Weights of a small model that predicts nearness at each pixel.
Training: muon at rate 0.0018, 5400 steps, batches of 256.
Data: trained on rendered solids tumbling over patterned floors, 28.4 epochs.
Rows from block 3 of the encoder of a small model that predicts nearness at each pixel, named by matrix and row number. Rows with one number within an expert belong to one neuron, the router's apart. Each number is 500 + 50 x the weight over its row's rms, rounded and kept within 0 to 999. All counts start at 0. Numbers have three digits each.
After each expert's rows are labels from the 100 images, of 14848, where the router gives the expert most weight on average: "top examples" is what is common among them. Only what is clearly more common there than usual is listed. The data: rendered solids tumbling over patterned floors.
# router: slot weights (encoder.blocks.3.mlp.router.weight, 64x128, trained with AdamW), inputs 0-127
# up: expert up (encoder.blocks.3.mlp.up, 64x64x128), inputs 0-127
# down: expert down (encoder.blocks.3.mlp.down, 64x128x64, transposed), outputs 0-127

# expert 29
router.29:481432484451507446514419452490451467523482465562462595647474488493508524498458598580572496488499446550449390489557540525395471463526426503561553480495482487533455528442475442491544554412396570518527481461520530481481457437524510545447531554434518571586600552553559491481540508465571524625518543541540471534599435513464468511468476493511517563552468390431454531504448521537489542495470
up.5:538495576519531483495462390532547450514456478429458528534571514573444514552527584441552435516436452546583495529567451390501456520522575545491460486486458442570468468477451509488483619480525536549535425521564505492514452409473464458488542524466486447619503554574528436495428511465501475554483451498474552389588482560383460525495538501492472677485471481539449519436471480487499519468526
down.5:501553412587550691470522568494472571524546550472507414421582538534418473536561574447468467483482500487447452543563442460531429498484504459443594457444470565451568479537549510485541471482450489525500504520501467483513527498582486535490520479444543514474550446514436440438366555413544553544484489418488468511482528439555478440480534466437553453560560453461569482449473511540487515432418
up.6:561401385406515481497487534543501504471507453380511500484458548477526484479541443495532527447416539525478477465552402456484532558523490510475502505427516619496443455451516554481530488571578514480499588473582445441447516506514587511572471497509473465492456507542411455497391473507504395545470608470494485506583578611491488559526442582548561528539557562443500463422584484518540522487545
down.6:510410496490487549506560564426446512490538535514543474479493456506468541436497457537510525534506556456445378436533544510412529539522483529537387469575513436502495492560488556467508397482481444542545482549495545485440450365400442456454478513432538445566554620532620472535482460463472520394471439495519505494572546465543516493497430525475552547463523525469490547564372590535436488541515
up.7:509523454599522461485511608507467565481545547598503521451442454537520404533518526512451535539521527503528512431556521524451412500538533559493609498380516462434400501465504461558524468527494382433571536540565484535526474427497392450515482464478447439490497475422488497613451482513438463481439529505401485507534615537532498519439543532539510484463457515459639520444521456519511439561480
down.7:619544559473459495530493473476532490491464430617507528528491495447501476539466486442447507448585465480491549432467475486455569501454516426553451507404587561551544574558500457501471444517570482441521502459504511563531412491471409508521531560543514417484473469617445460550527446472513524504474609563481514524556500559489567427507502585410482482470489403511469500492540470597541558520660
up.8:474533484493605476535466552516521540417467548526508460475446448493453477509555503479500498543458471509512453522478449460485544496544597485530517481470507532473497500616409527503449571541526644517509494543530546541534520465454467479593585539572460546432405488466570403451450481486602475613425520438473503487477465560428593492563505536394476481551468470408573467458414574524524440424475
down.8:496495532622376418508512509474448409478451432458531564502475531546547455514454501494466574545493554478477478557470646488548543415416439589474496564563466515510508460443497536436507472542450572457539495552565441458478473516439459421478579524529541428497437416465525488549555481546507447478524461499476535455458505463541511498522483490451528471414634591501402425487541537580557497497516
up.9:462515475494451469475436460495526551508507491405531510482506521395466534549487467500530431474507449476432460475480512415487507626464456446541592449434445498629543518461477508462461517479521492551475500573472462589508522479506512467504549507456495472455545562350515500536530586482516520502456503317546502415571562456544537507510464467571414656543488503503514459502558499467575485550548
down.9:448609553474499522468532560573438449556440456495582451433472508565541482573478532444429507495592475506490527498607447515554490475537431561538544506410422488532511501503529533456494529589523465449419556481475495510475487479500480628510551428535466481521526578525516524428496445487494441462510483404477521538534457478446455560434633416557458457546519545512538442510466535671492504489450
top examples: light from behind the camera; count: four

# expert 52
router.52:594558433487581495432413402424496436449561503445523501556476500530503409487537535582527559442422489547503448487574481559490500507492451533476488446470446506529439543471467555441531526468496496544570522538594496483547430460527528552575452519485542521445510553414555485451532481469558523591474533469504406463552435568544417465396446503467623482519465448517609481441417565551500543502495
up.0:406437541554468512552473528535545537520538463539405559622537479461549453478503443573502482459558455516490586495506554502381532507500477568474497480452465412503498453462549412506553472501541606465440524455522418411545424432523556510537504420516603526514520486515476481586556559460598523478549509456587499440450498570473551446506507473451485525416491371541506526474513558593503494533450
down.0:521488469467606527501465466468412494578525526407566481430462464580499481578582549552495450531423479429428524564533438480427463476522509517515468555447522502488533641513496561469486437438526469575568523509498375472482546539412459583478554497426556504524523538477550537627599529515524429496549516539523497454557517491555541519561556492532532463509501500502460381575581511448481528553507
up.1:533506509481550470447524541414535518549437490430479555488569408487528507524489454489484463469507467589446568545526450520491487488488460468477533499607445556516528527532465466498460470474598417431575511378565408541587577503578567499498522506564487517479542483560532511463481440481437497403500441473555466503463451372454501449571523495455528514499500574487642391461476582528544532401513
down.1:419403542541382525426516495483449476461430527566432466523470478548484490541485534447458540457477492469516506586476560515487492414485423498612561505517380594534483439432530478651543517510535537546380569552585531569601497484465505466411619508453441537500517492427532554495496504457449440485485516450540488442438490492485539496443514457529483531505506482503443558475581477492514474467556
up.2:445411503458443459544397431442507468465535513472525530651499498480439504546567548421572460469530450495497515489466461467515525448518581489518438471517546513549552484469567444564542510495530398427484482509590524580381555431496546489498554553443602527533470558515519459476542440474593488470528481451538514515548498550464440428522547459542532505515463487497421588401477488581517550383554
down.2:589552481481523426441573526510533541498564433496538495519591571551492510433491523577420514500453423434578502546588566557601472504500493654451599554490606503447468475463466530409540551467484521561477573507479488433484439451535425481617506509512625552490533545452547508545470499490534549426457482452500460521516466485481567530546552504483535452443533510503552524484566472538498582455506
up.3:453537483567534577492507394561499486474541559463504529383521519558493531423563623510403472502561506480439475503477539439504388451453530568507497583590489451426512525492518446445546478598416430477495420447499518463441475512597458481518457567562507521520529442495482469393467470464560517581538498531430485440427489482443499465483510639523519479522535551533505556582542471467477481555535
down.3:529523422485531447561507530488477498475422476472505527491453503438518488593410544557480535534411508522351509509474458442573440500527545552512506559393488491531465550542442575532492470530479554507520468462545470507516429443500507434549539474582488443503535546439486499513545517612397413533496532571598475504429443521475470496634486514520554496406519555404500496572414523450581564548535
up.4:602511467426540524499561535435431518422520554554514476447459529502526533553459448475558502520519567490516550469506434516484571433456478410492505574456484493427607496591386493469514533523483472658517545588556554533514464548446496520513467547484448425515469460420525550525456446509481601464469387492501507445512393572558457589421555520496469482477461505446519501562587529502567489507500
down.4:489535551441420524431496530492488563591537445455442444483516490523512483456530464451536445529574537540516512450616534466561473504501484615475485516577506428518406491557562458504489507555486509440510543438455583451557455453569559444459541501563424582402550518565506576464528482557504500521554499502547425405424646513532484500525436443470491513428592453512490484508548409501539453476422
top examples: count: four; sphere

# expert 13
router.13:483448436452583544449434468503458552566555477510474523595464455466509446523517567464462489427520455590498521515578456592503416544433436514592499414472495486488439459454424510385589465541498595557513476459469514516528483463531553512476548620446506534504554596460521463506525573473440519520586595530515479518542388513516509498434505436452563510487502457528566539428383504496556478500489
up.4:501532519414573496522450568545520482476482492538498462471486542486593445430513505475482464467559500464572497495578580418449515591456473477529496494398486423584499488534442531507571460509511488584415419529525532537488527508472623558543526559498445569527456552466435480558559532504523511507422503562578507427479453460517650492492502456492491655572521436472441500424462505449457471446428
down.4:502514558374474538486543548508495554457484438529477460408485544489518561535542534482564443554508525469553474487494489485529490498448493542478510483488413580563448560575446507529517578463458434464487414521463479475469536414490496461428456488511529492450528619531467623534536361531528471496534544567465576434535471513476601429554565477566316465478534463487534496528495415514549553506479
up.5:420461544456538475429486619481506474483474492417547545391554433516520547425473521552550465505526528528598594583478437444530557488439453475413515495477585404466589485442460503623471532478521574477451570528438484527546530524455517519475480466543451497579482468477504519438497547515463394518642492542547460497475468489513479484529514518603454521440472557494439597534443502488540507430474
down.5:354572378421528542535493441489511461551534466508574486476486527495513525495492488451543451492580422509426521470559544577454599459469541462474450439512473520449504521538539475438459439457546543480509447383482500558505526351469525416549550535437524491569529457568515526494540405610469466506530561535584488455507512522563453484567435451521583541454526525459570508531449491498499523505586
up.6:524509579461508534477556549476562540494445536550441452454484521463478520537512476478357472562576459479423542461493527570462450497512451523542461510474506486563567502445581533518561516523443571518507512443450508451422496545545480461613497569459526541504485507538484506496613531543362459519373502461514545597426503412527551536387539565525510575401470497499506443468508505616507527539452
down.6:503337517495502600493481552498504511509544562542485402474521400403530408451448573546479590488521547400522471405478561473533468501601518523530601438508497495519495456510490520493541429451583479598462474546436519495536473396577482438517503439486537570460521464577499546507482556505462405435554525428463482561567491472485512456498470466446466567483510427409481537510445480500465529492487
up.7:442543520515496463515467474407527501495515541599504506543506546480463480452513466514564547498465436408494481503511527532465503386458484552442548463545426573456442467506414515520462454587416448475415691443468584560521523502482492445548460467545499525431491563498564527592593468466526529500514507445407516574416555550465570581552474426511518534412499497510506534500534470536516539527403
down.7:407403509514544471547553441448598329430600515510366567412552426463533530478522430480494448518494478533598563451456529494412523564523477528526479502519479471506529517351562500482528524471474464446518599416503524486480481493529513477454511568589498529581475483526486476545472424485462450492463530568527466507523533482465530495506463565426516529516504502508403510482457453516599474544491
up.8:469521526468559394498502518507514414528467391516472495637393520530523461464535527606479480446412489534424473495504499512477530429473492424530530431511479460532573480519558454473559600484577516502475527562574439546491507426600559439531497502472525497367454563455516514591560523476573479483507491512559512529498534504440407437491546489571431458545460467534429509549440492516537581544415
down.8:547509445570572478425433458501466479489491428477521484488519594469500446424503462459481459538532508530440455500584543467530432541568496503559564460475575496535462605385514508534543640560448480528542525571500521459502516524498508431527550514490437540552508542553596382520438491401490502480594435464451536420513464562469495493496425550525418495489524485599627429570521521481466520492507
top examples: count: four

# expert 39
router.39:432521533434520548550494541489535536459530501448546430407488541536605451566453498546508415523484558464504539576525473452560483470584538408618445512500549459584415480499580508536512486529577511495450473528399535421520495535567541458520509482556426551573533491510549444485490471524633445454394529545426555538457512489438452493600521511453524519457561472542573500476509507478424519433580
up.2:489520558554438510493555398579425400496479486529555462572501525434479406541502410495477524512529485454564463449551407543468446478512577541540450497429491473464367477521531479487442416485504521567556566463553529523541492471512455475505505544441514546535374496530524543462490533521593526519505495526529505580509555528467619501376512511533388393501498415487534546480582532498566548519470
down.2:499488560584542424443540526483611379499450476551481589529588502473383515484479416512428568487495460481583442503349570421457528609480450572582560548477521470538568510567509486421568502518526508569500441518583509481455433535461420475561500484559520475533502541541530532474564491461482536499451511430492459460457472424476448527521541508510509532515484581580506502459495510447466538501574
up.3:481560541508488501572456569613531616526495444393507525432477582517483432489527511451431577484442538477476426503474526530458392451475461382497573531547477464539567466435599464600470420550550489548482466404508581464503503461534478548509471512498517549441547482403498504557450523489483595456599543501512457442523451491440491581522526492530579427500507499486505438503571533437505513543558
down.3:455532481618524432494491598463446494520389497567534431452458476582450533528494540509589493507544568555556405542503546506530532535529546514451500527493521462568481503484468569438552462445441508506549495578535542462523505510575468470506468555446449501562469571492483512457451496439513415554512549455555474486501524460592531437490465601485554487530566377551541511449603532540453470584654
up.4:440434531567532548481553518641474358467407600529509453533475485494512529413465485539510521561559443503504494486578530511408452428534506498567531459500439529457555458485495473530537505552545499550481433430512602517505489518440432473476469494586481524491482574542430498461410461427465468559550514501415553552442530461547506546495543541555504457461530393586471535531546499517558540632486
down.4:482508478510542449463501566547547536522496568465541595429506504523518435516477445455472465540548502491446497419437506441558533485565539574449518503546442507505474490591493484396495360462431563510391455514559497515492466508470508487550505467431559430551548540422500438544486459502558550512453509551585604556548593557414471550472545464486552505454527470604537449469512634438532571480445
up.5:479423547476525475453503484507485392501520445527484424449502522522547498549540509498427540419514567433514565478647598408514517495467506435515496476487448503522410540486417516478446592459492642610530552504497553477536515473470532493523502520501574465452658549443534607403524489523429538527545516527426502563588452480434511414470517513466545497438503504512468508482502492423477508477527
down.5:442571529529501559462484570505537483571531477505527510475517480471524481475435518437476581508446476490435561450481438563569501444490462510435417535581540466572514482478394555434467485466544516471522454440464568522453523518541435548471506487617462598462553502402541483345536455507487538520562516409507507548403448463484483545561506508496534525403484496406514434487593514639514522486561
up.6:490510503515548509404551555441508443528474587434525467518515500496455581483500483424618506567540486421498444560493328506499574486558537462397456554440499434550579503503496417443504502508535421567520574538492537460593525526403439468543515545484498494506504524409512480537433521485490521443456505449491525588553535540586373531411501464514471395500480515504480513490562475552510485531448
down.6:445493369491486485508616505476473419461562533532531447602468415476487486497527541527483532501495449541468470609547542476563504557545570573512528551444545499506404476515376518520525503579479538446498564450533507454545454484565515535464426560441511544477488619457456533574472525508546553429529476464509560482494502519461509468446513438543587501521564591424524454553431515576410577452437
top examples: light from behind the scene

# expert 20
router.20:443570533488433539447545442559499435463465490488542510480519565506475458453561445436550495465445487496562523467410502582477429511430418592509424598509518551498569432489519503574437526530463443455477448554480485539488502518498484472408503460506452494385518385548478475473488546494527599443411468518554496409514633530545481510425479507498428508559464611593479550477523502516557574460458
up.2:430550575422560465451520469487493477481479519536420519478463451466584393634515525528479469456481477497468562516479595558478600444480468448530532534521510469517602483537576593537497387477496475452498532551474483421397505493453453469561504449463521584449600550531419544573485425598508535525474526485417515441512553589463531513465444460479540449499502500512563509512375519522540464476477
down.2:544479434643451512494424557499551545502534532436488442448523444529478551526570445492522473476586503471498546431466523434470499417385482594567523536440433471416497393497530486527536515499510523486425559475524533579442532519454470583588511544462451458476570548512570527609405452451445498462464522510480547500512557592406459497582562514445479466510494444481419540506575449494466490489455
up.3:419482354445452535525438521535490597509511545351505501486568562492541483398552462520475483541493541509480468447507613452518470544538514577529457473504467472404423462508530543568494515497554554536492412460572511461532505578533483467601537587447525619526520481464471461496560536497535499569442429514478421428540505404535448529488479461554475533493519513498459462443508553584522501536591
down.3:422470568554511549524511566448506495528497470553495487495519497476482498480481422460556541523549462536441508556515412496536544436446533523555530447469566495373513511538518538397436496577512452443467502438462481492540490510462517614451430563518491575444479414429505511445616556535503478485544438619552458529539474385469489472503502608426546551598461475592545550475556440526595488474520
up.4:530538527454431586538483552497493487478487479436487498572458519582499478444541454539526477598539531549404596574467537491671482543439547490509498524483576446458462472497436516624512467507439529519430517634529474587562494451560493516441529374434529543540449519487460505477480437526523526476504514462513470460532440530470432387516439488463493539423508525454391480456511532439494488450457
down.4:463458470541495483415461487529479554543454465515557516499494484393481475562517504397546531473547518497436397424446509512508562548492545506443583586533500495558521500419468577455453443453499456414523499383503576512559517530405537547456520560473399516483517525507512462495444522449503448424620524522464422462374447561521372498494584547517480475501514525611464517529533520467476475488427
up.5:486449413432504541448512538446585480445507532462507473485507511522477475430483504474560481484509492471524480470493403429412505557497511457494502567450572510561402502481480396476495443568498525427617570533483431584570453602567454512573505525501543527579506406544477573453470580545460522489533508484475485469439495441489450564584413538591584425541515564486430559561409459473507479455543
down.5:550417527567466536440476493471394468504586514564449403516451515484571459546459494447532496567424524480426425455511463462582412572475541408421450479424553520506456603569485539546505473510460545519453579494502522527512530452517449520478443426509494472606521456525534538509578529548421511494543527505426463528537505478543516451406413525468673498491506492511579484497477498503435540488426
up.6:436527416449464536454491495527556495481467502519465489494550410501534457418564462467508540451535477526527525501473481572478552486500470525575453427479458494485530442419437460480534562542551575356539594538453512551513521620565525402506543494492436530535518592528500535402551433480505401566550429508485496499398469424426531466502401587517459513444510498542489487625572525553508539503512
down.6:527525546641460542525497455524462520493524451506495477484553575476592444533527463415571533511566494565412524516536563448542482507505518579425501472389445512553568475487485545463566393496570493521472517520467541516467457514495586539505431486518375572372539581526529407491456589561494427507438472590519504522465481452528516578482561519476539495514509477638463517541559544516480509507468
top examples: count: one

# expert 12
router.12:492538466428594525542524457409489482514532524426421445447499487513426553480544421485447506554531534545518586581569547370496546447572452558511466463558441501538580484517427583500533613518558502498517501503460426536472525430433516414486566436520484446513399486452546452450468545475484526453521411547547435519468534492540496458483458495559517488531476502519549564613571503544420398530528
up.2:537498455627488599603539527539555502484526465469485527482473428473476532484492463507515508563496517560510490491408591563506427430458503473483465495549473508506425535366537530522444610486455519521362490550559488554566477523479525446500531488420462513514482441592487505477579505613446520445410413483513560499493619460484444499547448480491502485517516504439613523462533476507514523401427
down.2:495394480456485499544519483432580545504545420507479547555474504434506493505439419424530463540484470531504517522520530380576605494514448517469515522620464536442499446562494425479514455530472492420536468448486425476455387530447406559425432439515617514535462546553481461451451553459576523458546562467572528559511493531506545490397454528438510517477475588441500500482419470480563472527580
up.3:528484520506442512330536471535489565519533523526468477387572452532493573522534558504507498395499479524434486457509520557523471590424504585400513442456626434546419476510536472441492462563555528495538530466510544595453550498428499512521488526574504481490530478505500429549420485500435524475494552418496506531423504483590532422556445525449447474552484487524350574575507523483477509485540
down.3:597464562433542519492549516541447569489515455507552466460502474528489545483433566499442485428477463307538499499498468478526466486462407486541541475480533514500483540470476481445501448487467570472554520486514516497566570535504395513473511589608534545448482548509473541462456459562461521556381541524496522534438550490549469586500424519413504494492419404542437621454559557553577432548520
up.4:459570432377528438495496489587467434489404585393529525547507555555494463535491525502503546438580540498507519478442515486483484530493491443602468528512519485505476501448515606452488435511503430473444509473520577476390484594400474483538496533498480511563484434481520558558446420534552500483514504467545562483481445398561561548552487528538420507500472483517465596672514510511473466485405
down.4:490509529536517438472458477503368398472561484567515477511521475480473497434509527472438472463479532416541529551442436537508531429465520525424570531509581576500388458439488518503561494470528514551552502397521588527514559444443492449527545582539574497506407550427468490440475528403516467482551494463558536499436507494562515582536521484467524523484476348446623431546551443572499454525460
up.5:471477466549633487540496489470487462508524461389575515455541502599469485478447489561505522453500437517414490472524490448452509515512457607552539518475520428466340532445433514459533444520485497506550465549495499465514546514445456517626490626473565471408484607503495522549579471529503569543464525506475518533470563585414473549500521531522539440547549389510389455438478511526524525507542
down.5:544423500534532463534521454577516530544494555552382503478505470506434471590490549476504486412584535433567508500527546556438532524441508506516452464518437387479569461523458533522460598499448426455530510497519489540533592459419525538519420516500368446607529419499517426531534545523490441540573442437519550518434534540532505427434515536470522448575426555580538477420427483459546530516463
up.6:493531529543414566502526538498518431534531460481562437475561476476543473465385575418441511506484475445524549444542548529495519514481491515517562499528457514401637415574601473519492454535567596518446410505517418483464453533495491466449456484511503538566523463473539454452517527547497495537464528554478506505448578380490462463512509450580534449601494511613481670508445498450460482500530
down.6:507505520426552441509467495595493460414341506527522413533552503513436521471488501431549501480522532512482520417513467497507469454453494460522479504522531508448466514544587515455479453534471365436523423506548479455480430407535517389460461515476580424447455543539554366567550561545511544520520499538431522464606574484425494445451460510507525481454478447502518504554544617568484566476545
top examples: light from behind the scene

# expert 0
router.0:435568605520525540436561536502448462443532563521531436439503536462491458462499437409535477450506546454511470514389443552535448549526473493472561565602584456442598423573533534539446486506429485459477446513509517585493539483427555448394547464550520596479560434529525501499456532507463569441484477500529494468452580487478495497512469439514422497602490629582541476546548514452524567478471
up.0:502505590485450460462577442521511580464464465500467481509469508537502469472492502487561458550531453424478521546478411498404533545442507491449452570435547533483527581438475507489525600559480545534407511408500457461546538379512449516594508517368552506583485515512437430493559453455504581448446485438508553521457513510512555429508516443480599604476472579518602551527481549466548562421463
down.0:532558460540562536479471497543587610536476509530411511393510525452559528490507543511515551600470393490605560508494527494469577507507510520546547498540435512491397482577438598483491424341572454552532563475463475469533479449475481589506438481433457475523544517530528484550477496410469516522460509429457561464415408537504529522526518589528481456529499500549454540565507524603466503466443
up.1:488584485420492402551503539518506528470452501555519486483506415565573588454537510411497514457392518464558450449562457471550548528487492594649434471457540499505569481512468500487507417517518567524499448495434523439530542568492482518569490462488407551426518540431454477413563460418458514501455497531519518493525492374499509532493533436462399532460577484628475566495506517594503527526516
down.1:547549455623484451501458422480456449371575478513486451504498513530481393544551436479603562461419475471569450505473492472490428557530449503535497514518491449532473563493438482501454464508459526486521513480600468461513482599467464537567549460495490570445568535484562469572524457476467496578437404458607526471456457541459446519535436497584462568549480403595479479550558495581440481499438
up.2:542531433455558501468562505528508535428422492528516487547387582418523612560518556567588517519382463578516517564439508562458478554562552569484511552471391388565553515490549472519500509440566446532529533501425464446499469511463498455467494472512531504489523527541461489538561512406532440465480501414476475508485460382501570465555453530533506471428501575515493502449488400485570536467395
down.2:504410536513522514410568444513533521482507422515440513534468406453512552528482454542528531570492561570504561489592453509509475452527568495475504447474550569438373589545614471465533505532454578510392463476408529536382476479438489528442456413466458504412462589420406529587451559505578546447526513552488501523486517459518556546593515508461492518528506484469501524504597517480500518539479
up.3:510535506483436522422485552552530502465549520455455486444451596451473502513478499514447485508508458472494394547505540489564472475538367550544489567534462574506481513464529480484572393471508445458640531396474543459606497531446500515550479522513512423469445463542542471434464425518456551532579493517580480380521478542565507424516490385555536514597501556525528524429593511474535553542571
down.3:471469471515487476483480468543485403507436463521562456463446513497433493459496545619401584504505525460523513547566443542543626548588449554433493478434429492582527510486498548436527506566541543460540483524552568483533531546482559552547501576563431581604534454511528435392605542550409521464434480599546512425422485570514497544471517441529452481522520543494575579480501485508493506540499
up.4:565557516572505499551471593558524456567422507513520504463496566518510443541464408521450444450495577582447488576494423481527612467504402442531470494510557443529446512535427427480529526472461539568527455640466492521433549543535493510457530423461479520492473496461541492665490489444517532530514496650491462467490470531557528482551477583445428532425553486425422483476453472488488525498473
down.4:455498507567559487459469493545517492479559494486582464513547475496569447458428431451458442391454441442571485409477581575455476451480522518482524586553463610470505456484448517531537505469520522534505451381533520587521478441539471432455518475374460450472553435460420557537418497416465531518537485515618483465504453529452457460472572494533472401515502353455483543479492513535465542493545
top examples: count: one

# expert 28
router.28:511556551424438496517480496581414471518478433530526491439500509500554460488528432428403424538520450424497490462424540421448510569471555444417513600541532514535627491571530390594480456483573463492483453416505403546484468520577448503506465526575559540488523455461539476510478468532496558500525452532517546408531501475549567471429419462511518476545451510514424499591526417565591511512525
up.5:454484511538411546488443511428448498463484513516534524395521458449445465465523516497427502560483504491500513459518477477488532404499593533496526542435543560509494546428427564533485564465520427428484579608455560569502495386497498476463510532463496421475467482584559486568541423508502574501538487527434569599494473500456625548434520488488506669461454488445454525521442578496544541462581
down.5:494488479421406534504509448527496538517463497513598582431487511575520563574491544545623526493467515426492532454522499575572459524428442499535497497463431498512502513498439475522427435487439627541506512556463537489534555507538437484520543438448549484466467466530478556508528575464450539504481521521476435561517509448551415455406434603350516523464471487488547430487563603446470486436391
up.6:545487509494501594549502480494531508521516522404480476515506525467477562568517501552642512411525481414474473400400426541512542508526536348462506515583539521519525550466456582570534502525482566519536444417494490520464534437452504453502514521543543573530500598553487464434504501505539413419521605413526549536443537474462422533483514481486539462493525563499606449595544502442489486569429
down.6:492531533483485542475533542448480467469396537530526501475460529490532548499465508399540502529565524453450403423343590540556466613446520547499516552510540539527480547487409481519474495507491473442466479605481444582503527501447510335494503508435449484528562465538518548545494541418515493451475522429467499524658436481491452568542491613518439514542494513536493470526460551450470540431536
up.7:551495517511518477413494491555430432491531526502484488439498467452367533489476475496448486427541458586447569511475488482448458494452474476541468508439493533519547411477483483604468500520580417519617538471471429531524514515516511508553519486436514484507610650466592544596462522468510416475459524463573508397484470500527456582580471504495572397529462546434546499610468513523466474504414
down.7:386503493514493470502578525474532492502472489504511519447523507542573471490503500488512479579502495569463508401528486484508427521430539518559470478404432522414501479463544496372509458493449574470492559542501529506506520484449449554501511576454473389510458588466523569603461480485511583651526594410546426526552476410553456571381535512501646508528505526506445498539490521483493503449451
up.8:471523516497405361512480535452507484427466499416445464524473526486478541472492555499498531553518497459478459476536639450478415506505483507518535480569459442490588524507531526490471425525538639569526595551501482562485472537386532536536490551573558531469397429501549430578554401475451486459567496538557533493400543521396518473543556500522482525514552540517523452486572499555460590470452
down.8:546451511577447582538523561405429454426485482516552618456453570570491420534503495495449532532553471483438440435408466583570468486512547535453521422457459525581495466442548529553446487501474485511441576534489506563524540487562520415453442505518439436507486475594547427480446484457569471436558465484436550594565482563567425489516448502459469532495482528446413446551544590508556493485454
up.9:522487491475462522449469549438501637550542512393508554432475517554488567508479431453523514483529493513603490468436558481518476526531455575467446635519491400473447545532582539432533475467465352544497503517551527501554529487512468550469516455580522463613550501516521470463441521496563488459427409525563497455443569513533533559585453532511424518467502565428534523466511521617483433454471
down.9:488534550562414463428524517492505511555477461552475473424528573519453505482490396453426488539432483447551592559454482466423542515461403504568542480488454585460413475512512466567491541500491510561516459525478464510551500458606501527532529523483503550492492403489584567533439504508500539521442560530452436460553467407363557569520551427515556410525460535347542509492427530547537538539511
top examples: count: one